python train.py --arch="vit" --model="image classifier" --dataset="rendered dice on a table" --train_examples=145000 --image_size=64 --crop_scale_min=0.8 --horizontal_flip=true --translate=0.06 --color_jitter=0.2 --cutout=0.25 --targets=["total"] --num_classes=18 --norm="layernorm" --norm_position="pre" --hidden_act="gelu_tanh" --head_dim=32 --fused_qkv=true --bias="all" --qk_norm=false --parallel_block=false --moe="expert_choice" --drop_path=0.05 --num_experts=32 --moe_every=1 --expert_mlp_ratio=0.25 --experts_per_token=1 --shared_expert=false --patch_size=[4, 4] --conv_stem=false --layers=8 --width=192 --positions="conv" --pooling="class_token" --loss="cross_entropy" --head_dropout=0.2 --residual_init="none" --optimizer="muon" --muon_scale="original" --learning_rate=0.011 --momentum=0.95 --nesterov=true --orthogonalizer="newton_schulz_5" --adamw_lr_other_params=0.0029 --ema_decay=0.995 --max_steps=10200 --batch_size=256 --epochs=18.0 --lr_schedule="wsd_sqrt" --decay_fraction=0.2 --final_lr_fraction=0.1 --warmup_steps=510 --weight_decay=0.01 --adamw_weight_decay_other_params=0
Rows from block 5 of a small image classifier, named by matrix and row number. Rows with one number within an expert belong to one neuron, the router's apart. Each number is 500 + 25 x the weight over its row's rms, rounded and kept within 0 to 999. All counts start at 0. Numbers have three digits each.
Before each expert's rows are labels from the 100 images, of 14848, where the router gives the expert most weight on average: "responds to" is what is common among them; "colour at peak" is the nearest of a few named colours to the mean colour under the peak. Only what is clearly more common there than usual is listed. The data: rendered dice on a table.
# router: router (model.blocks.5.mlp.router.weight, 32x192, trained with AdamW), inputs 0-191
# up: expert up (model.blocks.5.mlp.up, 32x48x192), inputs 0-191
# down: expert down (model.blocks.5.mlp.down, 32x192x48, transposed), outputs 0-191

# expert 22
responds to: six on top; five on top; dice: three; total: 14
colour at peak: black
router.22:520502503517533527525507504505473481503514510487534474482467477510493509541502480506480489516494515536506492521486523486520546523517475482534473464516540458501455498496502529478510517513507515482507478478473513505503510488523537472485472471523541500485532448518457548469520460512463534490474477522492519519504474514541465518504482506526537490513545442490485445542440541448506469533516483531517485493472487499519512456509467498542458527509517508495519480484469494473469506540546508519501486479508497519457486454513504517494463520520481517504524483545457520496489471518527529524
up.0:490501534510512508457481521406531474447445498477465508498492497493513487510471521518465513533457522539508523517501503476498513496506487527456535511509481528499563471496490486512498470531489506512521498430497440505526485501492517493427519505489500538509540542495504445493485490541491510507490519468484504494493487528508530520551486507462498472472466499504496518485513507528517492504515489467571495526511526464517511514518506471517488501486494498501507484529540481498501555514504504501505545481455501492475510515498485491512477515515501495491517502486485519514529448490429516504
down.0:482492489505494500471496515530492466488505546526518504483539478499482539482519519500502553501502511474487474502499504479511515521496473489483467530538481448515512524520474488498472515505461484453482488511544506458499421527468502487531448517517540482531458495478452553454487502479516514509507483512489454498516516491548498502514483497546481498490545548478510511445504491472509526495465494497524492462509458517515545499459489542518489504562470542481537501506528484484528499439491505496517494507488503501492491487504522527529475528503479490511476465515538511530501512525535477486
up.1:494541495519518469477495536496494487488583511525549499488481528510521481483475487502482522523520484503485518481498504479533480534479477488444485500493495486480411524486512493485493442496475529493488488471467513482512572499495523514516500514500503503470493495545486496539506514507467485495506476526487544519511485487518469522474508490501479517523531485489513470516417475496479509514536530466505530517445507482501523557495495476521474499502527515520525502518538505490505497522474501482478502458541478511489492497539512494491500505531484499484547484556467481427520491523487521497
down.1:481532532475509523518472498496497490532488456510494522500517509495483516478490497470512514488475507473533492511535497490492485454529542503506492494516473493498476531492518466485454517520442507513454486522512523445535552575503539482521443505475492498517464530464504519476514528537529486478480440516491485514484517485470495462494551524526507475516554500532518490497514522476521494511462479509493497500499481504489462489506529492495494532535497473498476452521454494519557482543534488516524497452491491506467544524504510496457518516513506512515568500505473487484483517467484480490
up.2:486510487470500534478507429486500437534512485510435540519538529474513522515520512483536509521460542514549509477540512522494448501469528454507482488473514504517467484497464479481480504474486495547526471512541502482492535509498536488513520516501434508474504481480491488485460490544493478490525462531572486494525478511514475516505516538503546469487470469502517471470495477504506528458514486518489515533504504553475500469478469517502514507497532516514530513506484511527508468525493480502527488495502509493488465498471537486488501478523484514512475527525438508523500481497480495521
down.2:536524496504517500557515545489477472509491517491519500541498486513498496503485478499516476518461488502496514466488510481458513544508519534502508497520476470472473504477493469463500494493500493472467487517511498537487419490513502508551516471526490448508541514488511522492496511529479515515526505502498501490502518509454491485483554474522497562496499522519510509530514476505489457494459487486508522495487457474496477481496527502542468532515469530502514517495490485436518491472537477408536531482508471515532497536515492517533466528490519497476459526527524473538525513439482515498
up.3:519458508477510485544512498540524518488539539485549498577521508495515495522531459469447527496487501490520513480510506505523502514492495514495502492484453508491510506472529534498523473482490499483530495520501451513526540523525479547500476515480513496476460464461510528527491525528511532467492503485493531523503508487498490437501482482478485469533427514479504487526469515509460503556524517498467519502503493450523516459473483487528494498468480499469537484517485521488494474543486471527490487515563480500500555514480480494458471463509485522512517471542506498515490507491494545516
down.3:526507484482462505513490505505506532486481517495486521543561495518524496462522478463523497548499481481471490519535522492476511533513490483511523506483511507495508517511500458515481528447500507518465533475486485503507500484513506511516445507484521511491552494500495490492514530479480501475510483512459508551479500449539527445511458501523456551541545498503478485517494493538510507479487523504476532482485457520517447525447525492454489506462522531529485519494512494511499441503442509468472524520498511539464496511526473519517554483513460495460508515468541488531492471483513485500
up.4:496539512479494488475513493516540511525519494514499460455516497510471489480496513515553449542512509472539490520503527495514438524533488510488439507488481519471433490481506517502548537464516493522495490542535492495516489513516511527478516517491509466534524523515511487524471494500494506468496525566476474487493486492474564553527509501488509499499511508488473511517476476532500485488489529521507521493509463496478540515484495517512466472459543485482478520484495470490507525549486447457541539498494488469502471520494489507513482515450519545468453463477499476515527477499494471514
down.4:453477506519513540480500502464462476502540487526488518510462524491461520490519485497499516494537521507501495491488505495515487517567537490493520508477476486492496515527520515497463489467501541512470456498525481511517419536507499490526509511468475485497502472517466508501512510473545477492522494548490508517505538528538462503462517487526519503541553521485477480463466524470495451528484500497530500524474519521514522450468525531546516511514483463425489521540520469526494498464488530492506505513514493460497471482539473505479473479531451490520524513497473505487535525509486499473
up.5:480489498523463465508469447525514508484512478470432505553453548467530490487500508495476490504507541511461528470491498523494533522505538487514548472487509528493517467508525492485509480456498486505512494531532522522509450499512514539512501481504463522501513529492494463517488512503486516541470527485479535479494490504517500526523538527475503504503509513522514541505493479500499474486503512469505460490496517430501504530484513518523510470529497497495528490530515540522491514482503498500508567523535444538470509502532443447508533460491484527506523553480481520475516504500447510467
down.5:530519501501519543464539491531521503492516524477487510557489530482493472537468507457473507454519514493476487531486476523469505513512532489516504525494506507478491519474503485450478516449530497511534468474542502464484516492465496473508446497508484482520527497504495488494492497520542512522512540490494503507495537509517488501532527503459492484512503492446526507496512542461485539466543463466477536509515500504498457512490483520474492483519514509514506445477490465474487529495489414505522537450499459507529493515491486464507536511468456545479538525524500537530485503533521510488
up.6:477509469488459467468450503484532525517471518529481529515528518491531452543495509538456466513513501518524488452535473494467552473528476561514516458479462508533489531498512511511506523526468506465515486497520463546515514485493500532507498484492472477499488495479524522502483511477533525518496500503471506526517506488493491508518514459531508440501511500489539483496496506467457487518480473495550500498474493445491478508492535489542544463513541492498511503518539489457490483493520482498465541468556524487513519495463474512482507509508529463490482539498485488496510512542559490496
down.6:532467507475531505485528469473512501513503473451520511506484501486514465497493499505506474481491516508568509489492508535527527502496523480508493463473491476493497467516490518462504467459504508540459488490501553490478528538481520505484468506496508470551515535578501498503568506527505488518488471519529509527453491493453515440515541506477527497513509473506487462468525522491516491519501504466494498500488464481508438501485501494538561546491515534521509485482468470482513497516473503449491524496490479468537521521498495486484547490481509491554540482504453505525522526496491494480
up.7:508483460532473486534455503507503521457469524511497481552509519469489494530486463473452478498504461490471528497496518505476530468493496525500551503484503446490481509509497520527478493466495521456554486512523499525488521480492504493524476474498475470504470503519505521475494510486511548472499526482481573533476488497513485473490490485511446488535521505490555491516483502502503511545481500502453532494525497475521496471472496454464521498486490486457487551514520509473502527543452497520473468512545493512504527523505509480541521465496487478487519505514552465535489528536548505532
down.7:534525508510466527505538459519504510507526500472478494502535506484507486454467521492483477456495491484500470460524505488521522502490510495486497516481528519494469505517519550479464500488513500508501559510519442528494421496519482490464496504514530529505539474476493522479507512513541476556522535469511512511546539449518502432503505490479505504484510487494502487466502525488510475494481505489526518524497501489529475529538536473474504502490500521492481471490464516516472457469484539482501507548495493523528540437558475493482516536522530522471463481505509502523497522479457496458
up.8:535475496482488480491492523519513563485501496518469493475478493488516478560490478494518477485498496490452483472489500497532528516510478491554559468497509528534479463518531527459540488492498483478482497495528504500457535503496476510541550478508485461501420442506497468553515470483505505503499558491505532470515512516515485477521490496476478517489463475452484495505461509502519494496499491489510522500506518463491482527519478550464523533533515528500506501456517525512513459510469496528513550518520497455506471502460494512505463523446490537485508520487500493498447502515508493513
down.8:569459482473454480506512492468499516549483501506508505515500481522544485502501488480505448533521510487481473480527469508489496532509527490486515510486549556480491483518527476508494490437550477504505482472499478561492497531523520485537537507508526497491491482501494434504514495489470515518513487501513512463500447499512480514523469474514523504500442497524506544528490477527493463536464503497487510524516578484456522514503480492540469516509539498492505523547499496491482496514528561490506496513484511471488490506493485492501509438477520485483499491445471521487496511478541483487
up.9:513527487527523507491482493474501515468519520476561488478504530480473484526510499488461589509481500527493526479486497483502491503500486513504537493507523489512495520501522474530465491521478522504518496470452480492512520451492527518495493448524501552490535512480507438515489488465470490512502494472463503486558484498530474550456508499484505497489519487493522454509473489482513513509516546495573476476482490486525515450513515478480506534489504508473543507482519494474510514543452490509516487450572492499503536515535514499496501509448509524491498512540494499459492452477473511507
down.9:455544515500564525520516490516500482503506524527489498449510537501470515499495495456522515537476462541484518512539500460529509528447497505483547546473458474518460473501493512511541467520450487495500515522498498488482516521501502529451500510497535516507465471501503497485456520481490488502514487521512478537531530467437524506485499488503472517503524504481456490475484506487504558484542464444499481517522469559534526529495520528502480498555464527471488496491495516500518502519519478490471493471455508478498486510514551513510523504510455505504464499512505459505496494481497507470

# expert 12
responds to: dice: two; four on top; total: 6; total: 7
colour at peak: brown
router.12:479550553533471492521463513474530494493468518489471524516502480521513521468460532479550462512494498542514496498463498531532489479509502507476519502533464524541514469527497520495458495520499484532496527523494492505493512515456489517492530548484487505484478548451495515450458529531503492518485468459527499499464504533491487456488533513489521490507506493494506498504516513513509465482442504535433455518501532497528525467497544528507480458515517452507535499486476517501505520499463487505473478546460460486502501498486520459497546495517505453494506499494471512502468475522473488520
up.0:514556475479495479492545516490523478481488516481453470513518456457470506493464477503529543492489489455488520459504483521491512490525548502496541490500510493525520483490506529476513503453515474464518493468475459497511529506454501515558537486469491461497505508472533535482500475520482544490490484525501522549502479489478497492494523565543511490503499511514483495490477471461529489481496501496489492495519473473496529508507501522481510558469502500518487492441464512542533512533519490500498526544500471503542467520518471500568498516477478503500501485515475471537492549463525475531
down.0:480547493508498515537507518559510484524489479524476515532520501503504500550510510490499525542534518447522454540530509534535518491462460477522494494501525493487506528520502489503490542466468506476528472494525461501476462467476483525482498496486509495480496521513511488525514503491520522509507463485487499543479550499505501454458488488510451521473460490490516473478490547486497481496489502531495490504511494500503502555456479471508502554475472540478542479502580492488459523513511477540524525506491443516461498472469516485481475487523528479467487538472482503451513506506480486502
up.1:466471493450532488480473539484494513476484513507524487531476468445504507487474502514500536490541501512541505596511514479517485497497514516491484518536481506463522504483507522475497455513479547495475510500478497535476470487525505491477529482490516464486481505560537498510498467512512519496562473539480528536524494490473507584465495500487461506474470508491499508492537510488488502511534471541510519508459502494501520505495481519525477506498489467497472488479493510540489549540470502527503468499509480525505495466515484511466469527544476514512447549477480491528493512482511495533
down.1:509480497482515482484494499526539498504490465521509475484480462503492493552559489545520551451470509462477512509467485497484496518492515513537512463474531487511512501533480543493500508507493533518487516538503524502523451498512485508480500515520536541526442536467536524456486488515460499498495469441497507494517542462474542483459506455495494470488484518520534511469500490518468506515481517492486476509522505504464509487473518497494484489482507497482496515503539493511521500488528528494534506483463492480536530510475508497547514556410526496505457460515470493512496541484528481529
up.2:445483512508530528495511529486506485453545505482554489502507515505501481461484509472480491469478494511544466548569514516526512492510494473513492484487525501490489504526520489472500504547544526469502520473501531523503500483432494498489509505478507537504517512453520470517479486443507497492495488536483479494527486491525494498442487450495501529511496512487470548503489514493473529488506458504499517495440515475483460555451495493499512515521500511478505503575485475524525508529528511524474515506502473478492535511467514522501533555494466468498449526491500511475500526523539508489
down.2:550534485509497511475508483505512461502532474485487530477471484503470463485474500497515479467479498489477586538538548509496489502473506497502491499521526523504493474498549572519526469473476512509472480512498494502525492485528482505511451467515520503525494502464460504471514484496518530483501468482493471586496549510503566521510511493478507477476511512517519488493467503442510488511529501479515494500500536475442524476503477516476464474475509502491449474498540484508500537454522527502476499498492535492476517515537471510481514469513481500500500482524523515554515514483515481530
up.3:516517497497564507530518514514479505489470487480526498514482519512520486482525544514492495518527444535511501474492490478497478525485522474476528509517467471516426467512476488464505503509498488485501487483488524470487496495487505541506485531530455485514468483480531525534478496475493532483510513530505490541495561504470523544456508519526481501498517529505505507506545435503479498503502521461479531502489483476505455562452505496522495510516497453494473529503467429465501496501437497505482498488478512575512517519473510503486469495451498517486512512498493512536486531496484504543
down.3:449534521465537522540494526525521483508527528528485531496479484525501496529526480499484475472521484516560466478506496514464474488480486488488506495464483486493490458508490517472479529577507486461519545519425490446493465541493515499505464515544501517524549487526506477486516483502506502469504448509491478487485530488463522497492498454514466509513478507519521520529521527517502558495494516503480513489507494482466481531525463520538486499475470521505479472503513512512507487465533484555529523518474515479531495505503505538537490484525540488471511508444526490486473499497491455489
up.4:537492506529492487460481499480446485539469511498515498517514544466482482535468496504498463492518523477517529515515491489470426503438498525491485489489548510499459494478507477524543491506480519449484525520509451537460509474553479523526460491505504477506510527536483492476532513527501532498522534496479517485488507495525491463545519474493550476463534477502575472511491527470502496505502527502527494500551526445478518487475491525486497511546513507506497485488516533507475465520502517518512536472540479507466523526517542482488499508483463487506519501480470530483499491505494474524
down.4:494526536540518495506515472472460477511474518497457504523511461522503531493524502540527509476498526528510489487461498512490508439534521495484506487535535456548542491519470524473514454440477549503483506467482465488501509484508498500507539486489530498525495500488485466443503463517459532509493501493519516509545507523511494527479513473438538568504509467491552488502508509481495467505504499493427514528482502477539490479495479520546507495453512510504482487439456494503512506536513494512447498497507504530539486504468493490491507523495497515524503487517481487529487528509520496529
up.5:488508463528475510536497465463537513518516513489498511463515533514507507510502513508479492494520457486493502460542461504486474460470516475488502567471510518528521458523527507516504510535495512501488527497465476489497537503488498528512507527523517493478509520526530514570500503463523467505526496513521463520518502501471522476435514542528443462496509517523544482487521468510462502470524551499528486485512487554492472546490536432480502480475483487483499492503508507449488496461475490488498488499522528482514499505500470483485494501546525486487523517503497540514473477500440475452
down.5:481483513513509482473533516513478460480493522475504476487490500486557525454472515467533495497503485495475500494540517498534456494475488503471484480508537550484513513480478516495457508482495489489463518513482505465517521489527552479573517488487496461515512462501504551486511495524505527501501458520521491519493492500516464516484484518500544498484584486492470542523470534531536511500483508512499507502502471475539486463500513487471498486508486506499495479543473478546499473486471544510521516509502495515514466527539409470539508525523473548470515502487521510531471479471501480486
up.6:488464517547473538504483475535458519444503515525553515508532547554521489499501511481468473480550512491547538468466471518494505535531482477520472474479508486536477509510499492490507482507500500509579485489520512512530524482491491499482542493491497520499484490480491537457502501532516501478477486495513537493488471510530503459469514489489483494504510502426447490480503459495524506473462483448528503504516502511513521485499466547514512503497528496490545511514548524478506477506483518525475454473529486473479468494468513512527521527483455476499525507505530515453494515534497520477
down.6:546462452556470491524455528484492509450508502537472485507454499509490505532486527529523497523493502506539523471469467494484520536443475478511500509460526512505490536516506502506460478527461524523523484511474488495515507494489453493506504478512536500515472511487529467564534516471446461487493504496473465478499459501475505545455463496505524538515505506508481465470502497548491511496530505482526496496533509533472519529504512498526486500488497517508479524515482502495569502516457491548453485507499519468521514481510472488534516518517519489523544499538511482490475475520469475472
up.7:446463469439512479549526504532473476494500506535490489535515506478479476496480456502500535525514530500493488457466498503497522468502468526478496492462498484501461497519515489535486497529506525507544498507532485480534519494496447505501506463501466485508517475471499520537526520459497516490539499524491452520529475538500516502492495523476494505525506505544489514478494585504488505513499466482508547492536491456446533506478500505519504538531506500486480500526522485448493521486507454539525457475509522536504478511539506512529502482506526512511468518477507515480525530477451531450
down.7:498489486487483480518521484549499495518504477513520488513475484533488522481499531511492484519523507502535507553505524470484536562475507526528531512497477480493482449512469465481458491520483479544501504442530537468480492465492530507491523490508492479445502441504484494499464532482517480502470544480497494539507489461542518522491467522504488467505509478474537485481499491467478535513499472510496505509472514499498529459483481513490555513537477505519455526491517466527563503515493532508519534499513475509518503435465503500536493525465455469508496528512534542525462473486469510509
up.8:531505510490497545498489525486530495510512518516517481521503451458554460486489505500451518504474514437492489541541510508475510549463513492494466472512475510502448515476492523525488497489508479478474496514536496499511494544477505526515505530473450502516518526536499511488537496470546560492503487478502537514531442484483525490543463475481526451501477513493537461503494545471514512524508512480476515494483502492493528519458476485492474484517490483496467490544503492518507530483503470451488492480517514481509526539526537499516469484494573462472484469512500462505523525496521499530
down.8:484506525490475512448447490500504512520484516508468508498507476481485486482504513513488492482501501471546522523516477504509525519505484499505524500479482538481457521522489496488463455490481518509522494476511485532505490480494500475527566451530511489526528500523543519502503496482472513422511493509453545526520555487554498487505504498543501521497482514470508504472471527554476472509560508482472485470538536479484522504520552463429511492528471477457488523514506495478482446497520534485470490503504480523519482515499479488501537503520533476502499498509465477508517522486481496570
up.9:539533506541500516553474507511483493552519490472478491486487497472490503511524487530493442485489484479505516501516512484511520523520528528535526463504518522517454450514488557482490497501495463498474454472508544493477500519478516492540563474515488509515440485450497538472482475496482521493460525490518548503512495509515498442479499513487504437495533527492478506482436501504512466491476466498510490500532506480503532501518487471479501539509527494496507520478569492467494491527487494488479488500528497515524522538455530535512493514462508531497506478526463490488475523471536485477
down.9:465508507443500479454477513486468491485512514488552493536503536515504481490526477510476502493525549504535475479498491536545527495509508519565496477475545482486509471512506475511506526510514466528532531507500464495495481479473485499461467509501471473425509523515544512524476511482470479436503491505496485470536507513511534487449493502498510494489489465507511496493514505492488507534533529486469505476488521484494523484493510483547455555521468490468530495510516531484507471475517510523507522526532511511505519464485513557509499475535552505489517501515501448435496488535461508489

# expert 25
responds to: two on top; dice: three; three on top; total: 9
colour at peak: black
router.25:480471471517487502492480476512512529507480481514497528554533533512469532515499551494480522514531489504543516527545488483492472496508513501530525490476462466483451486501531521468458485483540506500509479515516534476455526472500463549521544510491491524474473508436498536490474540534502454504505447526463543459489522489501535530481462486549548480486501513478533501495485518476538477513484498481487494502496510491467513534486484495490485485509486498465557528472520486512484483486492470452529528547532490479518475502496534498486499490504522488517488521507503522453498512525465458500
up.0:515524525459527518522491492490526468474484510526457504553490472576451504462501488468496470521483497549512488494514506521483496457469513512475500522507522505517576495496516481508506513485506532481497539514484533483551488527488512527491482488481488489463531506486476472481489511513509488519472506472509495501529525503551531472562508498482479492529498504540478524504498576507507489510503497479514505497485518482484480519457481491491508520523527512486507492467546509504448470477522500511495534504542503516538523467515478457482502549548467459455507521474497492455463516526500476478
down.0:524487480532497511513494554482481566504479477508487538479451491442495473507472534492510508464533487458483528508467450472513493460493475509470507528461487529502515501493531510525548474516493459503536532468473454515506552523491502496470465470490528481511530523537530469476486488517470466529547480506504467487492489540494487529512509508507465502550503491483488509440503494533506505513520499526462486508484510493490490516572524519519529493530464505505508478506481501510478464493522491525521472513504494482522468514475449547509501477536477508529524526524498490547509497504483505473
up.1:508501462508501480519490493501499488486416546474524484510549521561433469495498497525479498519518491501461485476492446481471480505494514501503506489501467481508484513499508484512462497511495499496491550472479433518486493481493491485508473497474491500518564488515521440546513516549482479496495444496476472492485522489516509474510462520471498495485518474441527488498544472526503546497495512499463458522473491514508503491490507489491510534530488504516502522507478485510505570502484531512515535500567509538484513518516567501476497519508515480495495528495502519538539513516500506509
down.1:490484477509538533490490539539508483521533486478534503512467495496515506497408511478497464510510479493461479515527473493547450532471512515474494538494512514531497487555508555460514457484494513498526535508504518483547531506492491474546500510469500511455507458483495528526508531521463476517507496522476460504490508520469541488460521521506538529527492496558498491477446547456555510492519488480515491502503517474480502535513501480472516495509477501510502521476467481494440525510472495488472479481509493523501490513508503505504495515492499519492536504489472481555462522453493489504
up.2:483539529548522517512536472485477519509556502490545475505525540474503520501493497483567479504466464511521493512494494483479500467466505540480512477495468489467510534538540507516495480522450479507469507508490505503547498498526464509539474534483476503520537446504478513506502521545512471537451513472502514496492492496535472509535503504467500506536523495500486508530496518466517486465538482478569485504499513495498515462509506464481495493465534507474493486531511484527510473537479498477508489501472450569500513473464503461508490507469486512485517447556483516498500520508467478495
down.2:535524519495495505476505488495465500533457504508509555468500469523543460522537540538521510506495479497502504502496553519473471477503487446491507498495555507506485423517473523516493519506518511525438517546489518515479485493479501500461533509483512504562466480485519535518498506513475516531472485500507486487458509518517548536504517490474526456509471512522515533529522500524506526494496518501438434489486513495519502516491520507496523511487457525476520442486460498454501502453506498480492507475508485495481482482503487485534517528476470544489509496504484503462499542521515506453
up.3:501527476472498494461496514497565467463489494507504510510526511526502513505480486527482515493527465506479509491498494515506483503480548490486570559523466477501507507504458525494474511491486538501529527510526523556491538515518437499511492548492472521491479469477506512462508501499503458494557476504495502491497504511479536475499505477464490460483496526532494505510523456490524471497517493511462503491519476474503498530494514444500499496498465467526497523488487501537525490507472455442500523532469497580503483500505548470495553504487482506478513515503562483452469504520492465483
down.3:548503522488522502488535502472519567511483506497516524511483473496531536503509476505504472540503449492491444530457505518545544447556535506497528505521488519505461495504512470527511507539499477502501525474473463511498492488517504529485510511564478481459499515484490511490490494507494485482515509519525475544517499505479493486434463538507495491473487478507565478493519509504516522514472493513506490500486517488446478506538490500503466508525470514485480474503435508453470501539540546528512517511495505500535504513484466526451513508520500521479499479503464525488496464446489461493
up.4:504474497425528451514516480466529473475495518506523514520523503520513478486518495482476539464476510530513512523522515525477534481487512500450500511513520493497545550503469468503477502464487482491475516496476522504481500509488518481467468486535500532509561509518513489448486499516489515504500501492526519492508511485524524521455502494516528528509481495516483486513539438468504498515518538503520486510510502471515497449481490456491468444482461515508503458491505489554532523508546511546487494473536472532475526484507478492506492491530483508541479487550465471477461471560554500516
down.4:527502498488507518504489504527499527525542502495513516462511499480500494519509455515529480524515490568515500502498491484500496504504477536486493474475502534483542539490500499508448486480531491520513508481508470542526519519506523470466459552466487484470480504503509536491458514483506487483468481534515476543492504488454481492525495525463447462536509463543489510496514459520462449504520530518509484493482526530511466511517540474530512505459496552514485496533469521505491469476520493518499475462560508480514442528550485471501452510476498503485539514436486496527523502486494526505
up.5:521474510469499533505504529542493511540518563506461498528479446501518509482489501488514477498513503504473479510544513515517491516505457450460528536532520505496512516476518492490507513495509458513544490537481568493545498535550538475460517498496467506493479497543469539501515494501491501521462496489516507525469498502514510501484554467504462426493498499542475477526477473482497477477488493467502505502500506492463486507489518538494513507494542492493524497437445459492508502486482460499478496493463499533465527524490508537486533546498494537493498481459531529458487491508509510512
down.5:484511539489534484509490518468473534483474470490510492538460543457505503530519528525509463525486492489509524534519490528501501532535511487474509485487486509471445519455486508486507502539519484526526533515499469479470499471458532486531513510524475573529489508485506501530544518496489544473484489534523503491518536502475498529465510512472480484488473508499493465445472455522529552504504480524480529517478466508531489508512482506511473476511515456501554504513472513439514456474510515474504472545495511508488478543466469494481497488535495508551522480536460505484469509510500474508
up.6:483522530489494519533522519517470508563512478514504492514481483512473506474490472492525504496488516527472482498488481498476496565487499459487505441505518520487491475498539495510524504483493454524497499492513506515501528528496500476510489502494499472490550465458523500500500468503506524472476470471516552515502455479459473495447485580487536518526533517477541469518456524489537494466492446507467508496454506513486527448488511493500504477526469524551519501469556490507522508516461508503502512484533491526477543499462493532516528503486544501528494475466507529529547503504476523497
down.6:506535503474527495466519462515523490504504514492524487446511503495503470515473437523498494511476479551476526505512538550461503501477493507481514483508512513521495508524486493489505568501517503512535490492514506479521537513467534483522515521467538518549478482509498465474480523504525488498503536461504490524480485498500466488461484446499512459502497446508453504514448514448465590491500474506517480497507491480488467510512485476473532505486496503498525471464508461527527493555501524475521493499528466464487497527460526487527502513460485532528535478517502536518539517497521514502
up.7:505539553513522444505524495493486507530513519458489500484517478478499466491472457516534481535535458475533500503475509475507450491519483484449478502483465486493511476523503468501525478543520511501479507471496488527527516507490519484511512494489533518468518504496517522532501495550525519529487564518502474505476524515501515506493521538500490443481468475483456483484511539500476498512500475523511522489549483505543481474507506480480512546463527485552469504500495478519520493457498493515521497506536501508524511515506435467514572532515542484504484501477505484491449453495495465456
down.7:463523547488526525492500468507506507485500504517485505497493472476482539515497494502513478486523498473511463553529463503499505470498504477429480473481491519519461477545506472512458496518461462522502514513514491512447484525466452493509510518540531509560502531480489513510523486505509471504492533537490551500494548487521492544543507490476511511480523487478491475508543446505457514524477505463540480495551472485528499540500506470476499489485483495532485529476475510551514506515515523533470497491495502484520487523476556448517552529475480515501487505514462481512472462511504467504
up.8:490456515488495470505476528503499509511493559519530489503475489486543494492488486499517499501492510497501459450492516495493450546510504504487499473518530484490504464513497452529470503487495497502547487491484462444496494487555499498546491507513484488534540509497480458515497470457506517532502512522492539483508460527494477553515481495470484496506513484496471494483472513545454506491503464474529502516460515479458462546492498547545469505506478527553510516545463442504508466500520499494534510502542454504531497522522529466497530491483564496509508494538508481478527519541502502519
down.8:480503499491479497507500474514517515447536516488511484476462538472483525488493491482532485522523530527487467507482489475497486524488489499495478509520468512494544500507500519488473493508503517496520542495521478510500469494547520466473485501527558540492498480536499538499511521484524514517506449472492501503519565497545446523551500463486509500497507508435503494485524507504544527515474499481505428492532516462518518482527525516543482475483489486510457517518497501516497495519499494498496466487486526463476555498525427545484469541492468458484488554473497536490521489446497499495
up.9:539476503448516508527497484504491481504486534492478491525505512519494470463521548492504529482466501479519503482488537473517474507500504525485474459507536515481519502504483549466490470449520483495497548453514454494568525481479495524475509525512534493482523473492522499498535497542497478497453511512505528477513493484434518501534539556496525488485512510506540475492530486499481469516507521489525521501549479479538504499518499447470510518468469521512553473519508495493489496447522494499486431502517483511470502489507480491500529512518508465473489490506466492532568520472510545493
down.9:457504510482511467547448544508491473468489463488540521542477491544512500535513488504480467498468534508501506528499509455495470539513487532430483490516505462485479479521477448521520536500520501450496531494536517503484438479507495490526502492459504518531518497512483496510495508482550558476535512496507500492549491504529461564496537488518508495490515503539475501494483472475492481509472520526505480516480531510518519482495491487506483469516465510515471507483569521473524473498491527435500517461499486489505471502524497492515515492518468499507482477500547522481494499462497540481